A small class-conditioned image flow-matching model, trained from scratch.
Model: 11.7M parameters, norm groupnorm, widths [64, 128, 256, 256].
Training: soap at rate 0.0033, 7300 steps, batches of 384.
Rows from block 4, named by matrix and row number. Each number is 128 + 32 x the weight over the matrix's rms, rounded and kept within 0 to 255. All counts start at 0. Numbers have three digits each.
# emb: conditioning projection (model.mid.1.emb.weight, 256x256), inputs 128-255
emb.34:128189128100178128128175128128128128128128189142128128175149128128128128128159111143128128147120128128186128166132128128128128128161184128128161121165131128128128128128166128145167140128128128128128128128128128195175128128139128128107128128128161184128128157158128153128156128174185128128128096171128128219141128102128198128128128133128145154128128128128128142128136128112178128184128
emb.35:093128128086123128128150060128128128120123101096128128128119085128128128128128143128128114147180125128081128128128128169110128141084077128147095128083128129128128128128151128128124128195102068128107128128124128101128128128128128128114132128128128128096128067152128128160128104128128128128104103128128065128126128128128128092111128128125128081128071128128128128128128128128132103108128
emb.36:107128112076128128151128128112128128093113128128128100128128149128128128128110128107104128140128173128089128065118143128139128128087098128150128137128128140128128080128225104128128128128097128128128128079128136128105088052128128050152161128114128128115128128128080128128148128070128128105097128128128138083109128128139088128128156128129122107128128090128131128128128131090128111122074
emb.37:149128128086128096128128148128102128130135128084128128128045128128128113128087128098095128128128128080120150115130128079128128124128173128104128128128128091128100121128135198079128067128128116128128128148128113128143092128134105117167137175092093098088087128128115141080144128142128112128116122128112115151090093128128128128114108097140128102084082124128100103117093136086128128126128
emb.38:128095106128128123150128076128128128128082128154131129099128128128106170128158128141128161128128128123090128099128128164116099128136128128149118178117128128128167128128099117154105086075128128128086128157128126128128128128094168128100104104103128142128183128128196128128158128128128128128126124128148077128128128152089128128128128128128157128147128198117128128157139128095147128128128
emb.39:153128128128128128128128128167103135074128114145152128128128128128128128130128117128128144171065128128128128128128167109128128158068151071127116141128186128128216128071199126099128128128128169128128131109123128128128148128149059128128147174168128161135155128128168077128130128115166145128128130128141128101111175162128128128128128128091128112145110088128165156075128128053128122125160
emb.40:100046128128128218128079168128128128128113128148066128189128206128048187167128159181128083173068128071128128125128128128128128081123128116125193128109065124175137128128057128130068128128132159128129175128128143169128128186128168128066113128128128128051144128128045125128117128097128181128128068168155156074128057080128128128152104128128156128128128128128128105128139128062169125128128
emb.41:084128153128092128088128135128141096128128128099128112128128128135128128128123128138096128103128049132109128128074128133128128120128098170131179128128128136128128148128125099142090089104135137128055157095128128128128128115128140139128059128128094128069128128128128128128101128128107077128128152128128128134129125128128125086125128128128131128141128128118128128183128109108105102081128
emb.42:128128130128128128128174099128128128192187128128157181124128128128204150080162128128128225108213154088203128190168128162128128075153128128160128090128123128128128149191128093098128128128128069128113128176189128128192128128128214110122198128128128128128128128128128128139177200184170186128187168128128128136128145128139128128128128160177128128128128159128128128128121155163129107128103
emb.43:125128128126128128128128111128104099128162128128149128128128128128128134128128196128160128140128192128159128128084117102128092128127128136128098128128125103128060156129128110128128171138147128128121114127128128128162128149128147128128128128128076156128128068132128100128152128138128128128116128128128128128128075113047113156109128144148128128128128128090091089128128188122128206101128
emb.44:128128128128168099128128128128082128128144173148151101128159128128128128128153109128128086128102128128130128187128161128128128150141133128128128068128128155126128102128171122138128212179157128202183128128071128179089128128128128128191128128188128147128128128178094128082128116163128111128128128169147156218145128128191128128128128128128131128154128128128155178128136065128134128128201
emb.45:041128094128092103128122121128128128079128094128222128128128038191107128128128128128128128088128128128038128128128075128200062161169099208128128128177147128128000128128128102128081128078128128135128163128164103128079123128128128099130128104128128104162098128128175110091128102174138000128122150128128114099128128150091099061128128179169160085128128128143128128128155099182128128128128
emb.46:115170144115153128161133128128128128128167101128179128180128128139189134128128128134128187128128128097128190128125112128157128128128083137128148109166131157128091128128156119128118128142144089128128174129165128128128080128128208128128128128128102115136113128183128128122128150148128088140169128128128128200128128141113106098137171128151128128128128128128128130144138090143151128128124
emb.47:203166128107115128128128128177101109134165128128128184195128128167167106123128128113128128161170136232163128202128191128111188128128160128114111128128137062128151128144205206096151080163128128128176128177128128152179128128110105128128154134109134128128128128229128199128128181165176128128133128192128153164121156177147186187128128128120110128113066128151129134107119128128097128128147
emb.48:136156045092095163128182128128180113128103098075135128146101128130152059102100128119088115128186128129183128146137120128128128128069104128161116128105067042128128147226114142085128086177113064077055128166120128128165103171119148156098170179065145100128147128055067120128137096128131128100126128077099128128102128155128128128117128128128103095100094128128077061128128133053128041128156
emb.49:136147168122128128124155207213128075105200128128191128241104128129192128169171128128129191185114101203148128175128128128158128219128125128128107089126082192170128128128209210165128128217243128196096159072111141200181097194128128128128196128128029128112128128247104128074128128157128168173128120197128148171182128130128128144128128147128138191199128165128128164153128153128175240148128
emb.50:105128108136188140158128116147131128123095128165150128130128128128128169120155128140128128191187154128102128158160156164128118128128128128157128128128128128128128126167128170130128143135128128128128144128128128153128128168141128128120133128128124150121162128128128140108181128149128128128128105128137092128140148128128128123128128151115140128165128164128135141156185159119160128118128
emb.51:085128155128128156162066128165128128108128071072128068128128128099124145128128128109094128099128108085096128128108128089177129128156128128128098096128128168128128128109128128128092128063128128076128092112137096155128122128128128128151128128128124128128128093084128128128128139082128040128128153128128119128128115128128125061108128128124114060104128128144128091128128106113128137119128
emb.52:147099145127128128132177183128188106128162128200089165128078128128128122106128128080204007128091128152180065168100128128008136128128106128073128128128128078095030128077176086128184128126069128197054089133092144128150144102128128131128123128117052128048000128014128149096128186128128128099171128128128128128128128128189128128128128039154060193086230000128128128128120181171031166159203
emb.53:183150117128087128128128074128128128128121140115128128128128128128128128128094128128049113177125128118190128188128128128128128128091128102128075128128128135128149110128128099108128128150128128128128073150100128128063087090128128128128119154128128128128128097128065128151128107049159170096108153147128128128128105128128128161128128128119128128128085128128128102116128060092128128200128
emb.54:128128131161128126128117128084128165167128152128128128128128087119128128128128067128128128128140102127105128128169128128090128128128159128128107128128161128128208128128128075128128128128128128128128128113128128128083147078128128128128089128128120128107128128070128128128123128102092128128104128120128164128098129121128114128128128128128114091132128128094128128128128113128128098128128
emb.55:128060090128128128116113128110085059109230128128128128122128128128021128128128190112128077128128039128068128183128220128096106128095211128128128197068128036158207128174176178128128128097128128077128128038128128132183128128149078219128128196094143128128128128072128128128254149076128127128049149128102083128095128128128128128124045136128113128085135190118114072156061180128128092128128
emb.56:116128169096120099128121128124123131144128128124096166123128128128128128154143074168128128128128128128128128112155082143128128128179135128106128127128100179152147128087128128128132128173167133128128128128053128128072128128128128128128107090128128128128128128142127128128089116173097128157128094161128165128163137102128075128128126128128128138128147119122130128128128100159128128128096
emb.57:128128150130128128060128128128128128232128128128074128128128154128109128128128096128128010077090128107204128202128120148128120103128206128128128128117054128086128128106090128128128128128128185128128131108066128128153137109138128128093159127128128145128128128128128205128151171200184128102128149128128128128128128128128128222128091055128091179124189128114128110073128124229083128106116
emb.58:128128123128129157128133128077128128109128128128072128128092128128113128128117128096128060054128155128128075128128128128128094128172128053128134128128174128067185092128128128128168127132128078173128096077107118080103128095128128128152128128128129128128125150128100128128128128128150142089128177128094174044128128128128164098128128128068128115106122098128128105086128095171111112128086
emb.59:128128128182185165192154128128128128128128155155128128128128137128193153128159128128129156074128128128128128167132128160134128102128128128157169128128128128128128128161128128151181128128128098128123128168140128160128128137128128097128185155166128128128092147117106128128128184187178152128128128128128128128128164128128144120148111128128128182151095104128152128128169120157128128139128
emb.60:128150128104120128147128128128128128128128128128137119128100128178126128128128157128128128128163096176103128128128118128128154128097128128128128128128128128128128128128087128134128128111144128157128128126128128128128128128128080128128128128128128128156128128128128128097079125174094128145122128127156126128162128128128128113128088185128128128149128172128143128128128128128162128058128
emb.61:050095128128128128061079128128083128122128095128128083041159131116074097128169128184082128128128077039096163128128128128128128128128128146128131181120090128128182128128128128182128128051128128070128147086128128095160128142102134136091128128128181141179128128093128128082195128128079028128128092128128077113172139117066128032128128117128178128128128177047128131241128099128174128128128
emb.62:128153128128181157125139108128128128128128128128162140128184128128157097128128075133128128128152218128142128128128115169128098128128125128128166128128128152128090104128144149128128198148128128120128175132128117128128128137128128119097128128162208128128128159128128146128135128128168134133166128100138176128137169144128128157128167128128166128137128128166128135169148083165161128183128
emb.63:180138120128109128128128085169128128128128128128128147079095130128128121128147128128128153128104128099128128128128128170128128128128128128163019128128085128128128150128128128156128122128128134121104127128165128159128128128128190128083128104131101128172172128128140128135181128128128128128127128128146062102156156100104128128136128150162128128128128128105128149167128128164128188128128
emb.64:128100130128128121152128128128128128077058168128070098148190173125098128128116128128128128128099075119128129128091151128125128128128175128128128128128128128128160128155044217128128128128128128128159128123128128152157107194128179128185128128128128128131128128128128154128128085099128168128193152128128128128128105128147128128128054128128128179128128128107128128164128134072128087128128
emb.65:128098176128128128109133128128128158128128128165087086161128165128098145173146091128131114128120128128128138128128128107187128128128193128128128128128128128168128128128128113128128128150153225128135148128128072163084156152128128107160128065128155128098093093089128113128128105087067128151165128128145128128128077110128081128128128128128128089128128153102166128128128128128144128051128
emb.66:128088128118128128045081128128128066128128128064167128100134131128143128154128128128077209100128221070128128128112120128128105128046128128146128128147089134179128159156113102128128086128155128128128124082172077128128128155128222107104124113128128128152181114193150073021128128128128128147128144128128128189128105128083128049140128182175128128128128176104128128128128128106128128155086
emb.67:073119128128167153129065157128128067190128128101128180128129190128128159124128144128128203105149217072122214128128143088128128064128128128128150082128042150128080161128165120128073125091128079175128128130128099157151128207128223128110113154096128128128128128128175052088128208136145189128191149128128154180128099086083128119128128128204128128128115128071079080128128128126135128159128
emb.68:128187191103128128203151089128128117059128128128198084118161048120190128118128126137128128128128074208092093136128186175128128128060128155153036166108128128128194128174128128128130128136115128118128070044183165178083126128070146078115152128161152166128128180128128105128128128146128107128128128128128123128128221118175190128133128158128135128157078193128160128109128128128128128128128
emb.69:128110128065100078128139128128171128074128115128141133128128161159103128149102183128128225153128128185099128128110128128128128128072143128128113128128169138128207128128198226128096128128167128138183128128107096128128106128128078183221128128097097128148128098134163070116113128128128199128128128128128128128128100174170210128128140208128128104140065128128128090128128123047205128083163
emb.70:114128149165167128199124126128128128128128180128128141042128192060117128128128180104089200092156128128194128128128171128128128055050128060128185148128092093032082128176069128128128141055029064128156128124128115156162083122128128145166128128140128128128080147051128083186128172077128128070220137098076128128106128101162151128128096044191084161090171034128128128098128172066063128128184
emb.71:228255130128134128065128128153165148103169128128128128128131107128224128056128099128128120128128074158170086097128128128128128081083128128128128128128187128066066097128210113068123187115107128188080130219158128126060118062128128128128184145128128113077085128128128047179128103157153048128128128128105128183099128223178128170052128128128131101128128103203128129082126111109161196170138
emb.72:141079118128073128011150081141128128128128065156154128139128067128128143152177095154128061128128138169099144085128091141139126137160072206130128128103128179179057194128166128128128090187213128128091128139128128052144128158128128102102128117160046173128197069241171128092139077217119128189128128185147128161143128128067128128128128128128130128166128189128128166128159128180117153128082
emb.73:128128079128162128144128128128115135118128134128128128165181112128128128156128055103128128128155128128128106130177115059128179128128153128128128106128128128155128128059178128128078128089128122128128128128141158128128128104153128128128128146128128128128110124128128128145104128128142107153089128128128128064109117132128128128137128128128128128128128128128128128128101137138128128123128
emb.74:063128128128098160106128128128128097128027090128128032128128104128128128154128117128128128128128133128128128128128128128128172128128128105128165128128186128128128161186128086128128128128128062128128128128105081128080128152128128128091128128128128128185128128128128128071128064128118128128128128128173128128176128180128149060128110198128128105128128128128180128128192104128128117128091
emb.75:128128128143128128041137128128128128128128128128128128077137128137161128128153061160128128128128120128135113085128128138089128128128099128128222098128180174128055128128128128128128128168168128185087200128128128119128143128124128128038126128142128128128173121236171150128083128157144128176140128128128219166128128128079128159128142190128128128155128103154128144110128080128110128128128
emb.76:184194114121208128128128128142128128128128098128128211049142087114193111128128075128161167128128128161128128128144079193097128093027128073128128128128128128128195128128128059128128167137128128122101121134128128088128132128128128128059128128128128128136227201157128128128128128175128091128128132128128128206128182128128189130128126128128128128128128117128128128128172128128094123108110
emb.77:093115092128085128128132128128128128102128128173094081128093128128093128128154100168128109146128128162128139128128128165128174143176128132128128128128128172128172128184128128128148128128137128128128128128128128128128128128128128128128132128128158117128133128178128170085128134135128153159128096128147126128144123171128163142128122136121158158148129128165161166128128128153128128101141
emb.78:134128128128101128115170082115128128128128128128128128129128169066150150128128162128128174083128128193128196128117163140162128128128128121128128128128128122128128128128128134128159143175128128128111128128131109078173090128128150160128163128128128095180128081160142128128122116176154128153128128128128125128128105128127175152118073158181128128128098128157128128091128128121128128075037
emb.79:173156189147202128103122171128128128233191173160075198128128212128171092057128128128148128119177201128243128253128128128128114078194140082128179039156128128055128102128067128067158148180113128101128068128128128126196121128102128128128128128128103122128109128128128128234016222128155223088128128128077208164091115128128128211128138090128062169128150128128085128055079122128073128202128
emb.80:128128128128211128180042196126216128178164165039128211128128230159128128090143191162175186110204130000128128128166128135128128073109045049128156048212039203105042064127064128103101128045128000167073086128115156151128086152128151112069130145116128115128096189128128106121024224128128227128254128179128227128128100077153123128123175128128151150128219102170085128128128128157179128255127
emb.81:149128128128128128067128185128117128145128087128128128067128087128156036128128040128159025145128125128128081128135072142128128168210157128128128128128168128121101128065105103109169128140128128128128128128128128128128122128128099128073128128115153088135128142096128185128091128172068070128096091100128181128128180128070053128118128128128117069128223128128128189122128128128065209129164
emb.82:128163188128177168128123188101031172128041119159128128080235128151128026128158026153200062128128128128106065131114128149144128128181113128128253128102128101128113090079128128099138146130128128128212128128106195128089147128128060125112064126152227128180118187115118215129128066128046013128128062128162183075128193128081128113137182128100148109160128102146158197147134128188108192128128
emb.83:000055128157149128146054139117128128128102127128051128128155128128058128135118128128128128031128128084128119128065140082130160096128128128128176128128075128128193128101073128128069128063128134075128128046128128128128128128128128149128071128128124128251128128028128128128128163116085128128114128128128151088128128071128144064133103128128128128128128128048124128128128105128128091128128
emb.84:128114170112128128027157128128128107161107083128128128109128109128128128093128078128128046128093128201128116128128128115067128128187137157081128106128128128101128128079128053116128101128128203128082128173044122079123166104128080111128128128110119163128128128128128128161152128197109092116094128128128128113128165128064086128079128094128100128106128068128122128102085128146069188128188
emb.85:104128128128081128128128063128128128128128138126128087128128128128113128148128128128128128128128128122128175128128128104128143128128126164114023142128128128149128128091128109128098070128149144128128128128128128067158128128156128128059128128128128128108128105070128146064128128142128080160128128128128086128128128128098128128128128128121128128128128128128128128128128128128128169054128
emb.86:128161070128140114128128152157100113128187128128128205128120128161110128128128128140219128174128199116128128128160128128081128128187082128128182128130128081128114063124170187128128115128103128128128128169118178123128149128141128090128105128085190128103128128128128210184165131128128128128096126128128153058128128128128128128111178143025128128128158090208128128128128141128191128140206
emb.87:128165128159128128128128128085128169128128044128152162194115037157135185159128098094138025169067128147128128084202128080077047128128167128106128128166128096177065128090197062110102088084128151128128128171128128128128128128165128049054128128128073128100085128128128213115135113192178076128000128194128128123106128128075128054128150047128088128128128139128128128128128128155128146128115
emb.88:038109128128168128217096128128178128128128132106128092172158169128106170128128205128092207128128128128128178128068198112166128159066159127128148128154087188128133128128128179128099129146128105139194128041108093151128128148128128127221128153128128114128128128123125128097098128128160154128203147128128128180128094128128108070128110151165128128156128128128128128128155128037128093066128
emb.89:129128026128110128078108128128198128085031055128128205128128128132128190089088156128070149128122128027128219128128176106128128128050045128165112146128110159128128068128128041128092044110128128128104167128145111128128087128128172117128128128073095128124130128128104162128202145069149128128128179065128055149128128108046137128128128128158128128109128134091098068136128128056128128128096
emb.90:128128128128128154197128128128166126175170190103128128220128195128128128128116128128141128128178128128128128196155128097131144151157128128128128128128106150128128128128128167128134083128128128128152128114128128128128128128128128128202190123128128079128128128156128120128128128128115229128200108128128128173128091081211128128128129128118128130128128128128128129181128161128128128188069
emb.91:033120128134135175128111128091128128128128128117128128164135194128090145189128128189121128137052086106128128128128133128128128128128100128128138199128148128191128128145128175151069128128128194128140206099128104128128128128128128191128128128128182136128128128113128128098128090065071128163134095128164128136158128128128128087128128128154183082128128128128128128193128128128145118081179
emb.92:128036128213188186159091185128128076128206220188128128155128226063069128108163204128128146067063192128187128224128186098128152098163174084128128128128000072091128121115067205186139177128083111154187070041128128173138128128156128146188056180128128128128044128059128129128128191096128168123215128128099187128128054004184041128184128045128128201128175047128128128128127128128128128157214
emb.93:128128128104075128128128128128128098090128128079128078160132129128173128128078140128029181128165075113128128131128086110128093158128113128128128128119128128132132128128128128126136128128128128120128202113128109128087081128128128128145166168073135071156128128140053113074128088128128128128187128128089080163106096095089060128088092161166106128128128128103096103128128128128128083067128
emb.94:177235128132107177078189077128128167128128128134128135128128078120212128128102066091128098138128128140176186100109102176089154128128152211176100128097245107128149128185163121104128128128128156128106185177142128128128128096128128128099202128087190128139159137128128128128128031163176119128034128071128098128076172207131155141066128147107128074084112175128128061068128128150107128100083
emb.95:128022163128166133122069182098149128245138171168081120091128171086078082128128156087110128110128136127177092155129128070062128099177198062063128049128128064082136067059114118105160141128082128110202126175128139128128128111128128179146095191089128095085066128128128165128128170128070198128188097128128183128128128041165036128128088094164128128069179063128128102128128128128128073200186
emb.96:128128110197240205253128182128018128135162128128148157159229155167096102128128128128184068189094128158156128128178128128088112224222164128128128128115210095128063050051238196128128128128128128128227201128128203128138152128128085128128101128181234175128088150113128241200128199112044063147133089172174207092112128128128100128128218060077128149128128077145158159184128128128175202107128
emb.97:128188067125128128156128206128128128054085144124078151093115128138128128079085180128163137128128196128128018128136128128081128073044062095158131128093129128078128099109128128128128172152096118163107089133128128217128115110102128128102128128128170100075128128063076128163116128057128128073128159104114128044139129128153119128128128187096128128128189071128128090070173128128128128128128
emb.98:126128198065066024000255053153147114130242067255128068128091094135128128128128046128234000128036128255158016128162128182072128163238128255064142098036106128128162128123209135187239174255179255080075131128080037128128177095128000128143179142193086238196168002245206195128144030227134117128000111128139075184194128128128110252065099142066128176128090160156174128114120128255181255076156
emb.99:147128172090003128000081128073164128128072124128128128157059104128117128128128128128040051128126179103128187128128128128159128158188171128128160075128128174177137128128134128067092043128128202128062128166128128099090128128128118090081128128068070086115128071206082119128090056129128137128097128128114148121082128133050128128128128184152102056102086167128112114100091086168128128128128
emb.100:092128128174128108216128128128128128128150128138128128176128144095069176128094177094169128181129152128128143205177173104094128145128128128128129095128128095128128128102217170156128128128128128138128104125106128186143128128155142075128128128118128128098128128098128156128128148118128128128076128118128128073128095103141092128109146128128128170074128079128128090097108170133186168174174
emb.101:128058156128128128128062128128128128128128128092128128128158096138128128159113128127062128128128128128090128128128128062128128159128128116128128167128128128128102128128128128128128128086099128128128119128128128128128128128127091165180061128073105097128083128128128084119113128094072128128128177128115128128128092103184106128128072157128101128104128143128108116128117128046128092128124
emb.102:128128128128128089104030168128099045022128114107154062162128100128128128128087141130128128111128128091032143128128128099128128128074132129128128128114128149128128110090104141144128128101128128141128094128128128187128128168128128093100148128128078128128131128210128096042128137128139104151128112155128128147128128089128104128128087128128129128109127128128132128128113128090128128128128
emb.103:128128128128128128128128116128128128128128157128128128186070107128128128128128102116128071118128133128128128128128068128128128128166128128128128089128090128128128128066094095101128128157128033090141100169128128128128128107115128076128061076128065128111076094142128128120101121128128128128091128128128080061128128128085128128128122128094128110128113041108128122100128128128125139128114
emb.104:128176128132101128174148124128128128128156136128128128128100128078149128128132128128110128146128134096128128128149128112128128153128107128139128128122128214148128086128064075128128127146128128162128148114128125128116128137084154128103137085162156128128128128182198128121128135128123128128128128167128128128153128144128128143083128128128152128147151130165128149185128128104128206128128
emb.105:128072112093128128121128082128128160128128104079128099165117128094128128157128128128082185156128154179057128128098054100149113137090129128128179128121128150150128122128128109089127128128130116128130128128142128085136103126113152128128153128082110089111128128182165039128090128175128145130128115128128128154128128145128148100134169155152128128091128155128093128128128128128128128067047
emb.106:128147128128128128128128128128176128128128128078128128206077157128128128145128147128107187128159128128128128128196130102162128128084124128128128128128128193157142128128128128128117128128128128162141080128128123128128123128128128149174128128128128128105128128128128053128128124104128150128152121128128128192128105128189128128091128119119128148128128128128116124128110096084175128171167
emb.107:083128128128128098204128075128086128128127128128109088128162116128093182128128128095080120088128128128128099128118128128128112182216198128109082128102128142149150128142122128153128128128109128084128128128101128128114128166156128128184157128088128128128128128100128128153184128115128155128087128128128048089128109100153068128128128128128128128128091128128128128128152128116128066073107
emb.108:189200128128128128128114128129040092187137197085128128042173128128128128128128128126128192104155128066186108128079128148128128091128128128128128128152128128052128130126093128128083128119128051132192144128129137173128128128128153128128128128128128128128128128128207128128143128128110128128180128099128128209128128128173214140128128128092128151128128107128128128128128084128128065128128
emb.109:128128164147128128128105128128128128098128128151116128128049144177128128128110128159165128128128243141088128128128128148119128128107128128146156128128128128128128128128128128128128128128128128128128128127182137109128128165128128100128128128128167128128186128128128128128128128128128124128128128128128207128169116139128086128130128128132128087168128180128128128128128155167128128169109
emb.110:128190103103121114100151087128179128128128116128128128128145128128185166128128128096128128128128010128116128128128156128128144146067088128178073128128128128128205128128152101087134088164128128128063106128143154105128070102128128128128214137102192128033128148128128154128128128163177128128128168086108064128110169178128123128128128128128097086118128186180083128128128043096117128075128
emb.111:063096128186190199231123172156127128128128128179128128178131171128098128169171128175134163117128128124128128128099128128128136133168150181128128137128128128165128128164128171159128128128173128114169124086128128128171128197128141166128128108154154169141143143045128128081155128128121183128183082122154128106153110110142128128172128072163167184145128113128128159183152189128160128106154
emb.112:141065119128116128087128122128128128128128087180128128094128069128069128128155094128128037128147117177128128128170128149128203119213119175128088147128134067128128172128114104128128101128128192023072089228128128128128188063145128128103065119138128128128128100128128172128128139128070128128054074128152090052128173143093137134149132104096128128128128161128165164126130128179128128128128
emb.113:128103128138186235154094164128128128176060128128128128071175195127128128128128176128128143105128128094158128128128113128128128098107125114183120128149111128125110181128085093128117128055090073128165125128144182128128128141128184177128117128122141110124128154057128128154176128061105128106202126112128128088111139130159117128180138128171128128133193083128132128138128128103092061128128
emb.114:128113075128107128133128069128162128128128128128130141128128127128187151128157193128128225094156091061128210047109128128178092128089121128128128134198150200162081202177128076142128128128131054182128137073128093115128119141128128160107143128128111128116151151122128128115128128151181147165177211128128128200128126128128128128128128128169128128161170163077153159154184128128128128128149
emb.115:128128128128128128140128128128128119128125128101128124128128163103128104101128186128128187078128128097128128128069128128128152100087087128111128128103128160128255158128086189128128128086128128127128128025128096159128084128128118166128161148128088128128128128128085103128081186076128199128157128128128066208128128087128128128128051128215096128128128168109128128114128128100128119080120
emb.116:048180125224142029249148065101013174156128128166135074221164094135128209128189240118031128105128000122128125128078216135128045175128164130124082198168135083128128185171148074182086128061128128128128128091128137185142128128128150139124174128128128192128111128000077192128198231138128047128056211128154062125146141139089128105191128081028128166120128250000161128171128039128128211096130
emb.117:128119135073128128128128128128128128153183128131128128162128145109117128128158128109128128120128096156128073128128128128128128128128128128128128095128128133128128128152190194128128182207128128128125069128097098128134121120118110128255128190128096128126128094128128128128115159128128179128128121128128128128128128128153123127110128082128110128123065113121121128128128128130128114103174
emb.118:128128128128128128138134078128128128109128128128128128105090081108127128128095128093128164128128186128079128128128128128133128165128128097128129128128128128128200128163128128108128153128128168128128128138156128128128128128105128128128128109128094100124128128128128125124128128128150128128113128128115052128091120142149128089108128125128109105128128173089104096128109128121186112098130
emb.119:128181128128076128128145118128074128063128128156173128114128060169128128128128128146128128168128128100093128128128073183128128128092101168128053156150128107128126159167161128128128128128113115128086128128223128111088173128128128128089128128158160144120128128128128128165166077128128056128052085084169102053128136189128146128128128136082128086128096205128168157160128128128119172128135
emb.120:152128225128134101032196128138187128190200128197047085111088133081122128120217128128218000128062168213198103128150128128103128084128128128087128086099128098128077128119141128128155128171128107133164061211106086128128152059128082199128128145128058180128128034178128128128128103130153211128094128128103188128128108080128091215120097112128077204128128085128128128048128128248128165183088
emb.121:244159125169199162132192154096102128176128172126128128128197154128191074037128069101128128146154128128128128190148128128091152128128152128126128128128194128024105128128128164080128218111128091175150128128178176128128128128128101179128115166174161101128104170112117128190128189126128132128165128071128156128105128099204128218128128050128101128128128089167128128128133143128128134128160
emb.122:141190116128111206128128128128192128152109128114128147128188128140154062118123094114117128100128037076198176168128127116148128109074175133159105128132139054128061156128067128107108107128092165128112128194128128166128128098128128125083133128101128071072111128128128152128110075091128009121128121128128098128101157128128128151146121128128128074093136128138128112128142128128051128128128
emb.123:150044128073093128103086128128118063154176160113128128128107083106128128179128173128128128128128128177081169071128128128128155128141141128128171097128060128128145128103128124126128128148171106119128185128128128128128128128128128165128079128128108133128175084163128119128117099163128128169128128128128130166128083128091101128128128154128130139150111128072126128128128128128128128128128
emb.124:128143128094128050125140128128114090128187128128127163112128128122068128128128128128148128151128128175128128155128201128128165128128115128128128169128104012128128090128175208089115097128116128108122128161127128151162146128105128128169124138128128173128128128105128128128178128085127128106128099128128128128128128131153214128136128101102128128088102117128103128128112213102128128128128
emb.125:128199128128080128104169079164111214047134081128177185050121050128128149128128069143128128128128000202128141128231128175170132105026128160190000211128192034128128175156163128128128119103079154076064128143247173151128159054128128050075159128144185128128128193200178056195167024128147000128076080128137108083143230219128195198128128148089144085124075151220149128128138128045076128128114
emb.126:128128128142090128201176128128128128040121151128143188103128128128166128120128149166096140128091128115167068123109128128128108128077048059128128128128128192119179092142107106162137182147128128143128128039085128193081128082057082067128128008178193184128128128128171094128128128111128142118128114128128128087128128137072143100100200128044128112158136128128128128128126100115113161128149
emb.127:138137128159128087128173139128099168128102128196128128128105086128128098128179129165128128128085128195107128128077119147190141128128122162137066198128119128152233128150128094166153128128153202117128114128150128030184211118128128174196115128169111168152189128128233123190153128162129189128112154128162136128173128163128166128161128128103178166128128175051181128128128128158128128143091
emb.128:151194097158097106128166032128122128080128054128207128128128059191217128074128137080134000128128125077128128100128128159128004154128096128148217128183197153128016128141243000128128128128128072128046082139059109128041128094128102073128233128165074163071033128128128166128128194191164053128057240128128128139087128212070075121128093128053128099102182128126128128051174051147128247143117
emb.129:255090175128106128029128128128128128179208128128161140128128070101128128128092076092128128128128128149128175128144062128128128060128128128119056128128128087128103128092128105078126128128128128128128128237206116128185114128152128154116182128068128128128158128167181128054128128136174160112064116128128128148128169128128194123098128128114128153078128128128128128049095128185128107255128
emb.130:141101106128128128085128128128144128150128121121128107064128128088128128128148121128091128128058131128110128128128128128128128091101149128128128128078123136128150128122070138128107128087128096128128128097148100128091128128128128159128097128128128128162128107128128112128082070128128128111136128128128120186124141111098146108128128128123128128128128128128112120128128113164128128128149
emb.131:095179128120128128122132128128176128128128128167096128097128082170150128128133073128128093136099128139132128076128128137091189062128128128128152153128128080092106144128128062128128128103067128145128101231114128128071160057128128070137055128128128128113112128076065128128128046110126061128128088128128092066128146128128128000128128131107111128128122096128128128073128128128128044095100
emb.132:032217175178211128219128128086137128128128128172128038186240157147128100128196134128106063128071109128163056206128128128128128255232104128128126148124200116128135128189196165178160195192128128128255128115053153165074138128087128128128128084168175167170055117158128225185128128109043032156213128128152183145128128128128128105119145128085128128150145128131158142147128151128128132011149
emb.133:128128065128160193128055168128128128073090128118138135096128128112076113128128128174128091185128147138097128128106126128128200128126128128150191182128131071128128147156128212095128098054101128055121128123107195177128128128161076063128068160079165082128128156043128143099128128074106047128128078090144128001108150196128128057128067128128176085128149128123128083128128128071128089128157
emb.134:107163128109128093188152075128128140128062094128093152038056150114128117128128156128109226128187114010128128128128099133179144128070128144128128186100128128130128128199034128128128076128113128089023128134169123099128128154151146128029195128128179096097200128039072128188140149128180128089128128094128085081083128128111128174114160128136138068128128183128088128151128156128128128128068
emb.135:137128128128128167132128128187095128128128128129128128128128110117104128128130128128120143128150128128128128121128128128128148128128128156128128159097089057128128128128093128128128128130128128106128099160174161128181128147128128144128128128128128128128190128073146131128128138128128166128128128128128128109128128128154131140155128128128128128128128189128128128128128149128128128128107
emb.136:128065127128112128185096173152080128128172170128097128128128128091128128107128128128128184128128128078128128128082128104128128074128186160128096105102087150128171141143058223128128128058128128128128128128128158159128128128100128128112128128128128141128152128128128128128128128101120222128128128128128126135128106073128128128128128128128138128109087128101128086128128128163128128153097
emb.137:082095128120128128128111128128128128128128107128119060128128128071098112138128128130113128128128128084128128128095128101138128103128128128128128128128117131128128128094082128128128107099128128127128103106081128128128128167092128141093128121109136128086102128128128115068128124092109128128094123128128136128128121128128110111128128108128128128128081097089128128128145128128128150128128
emb.138:128081128148127181183102128128086128113128128128128128128128159079128151128128196099134144128128128128132128155128147093128128147128128060128139118126128128128158128128128128128128128128128133114128128085128149142128128126111073162162086128151128150106106128128128128128128128081128140128128128164121128128128108098145128153128152054118135145128128128096128128128086146039128128070128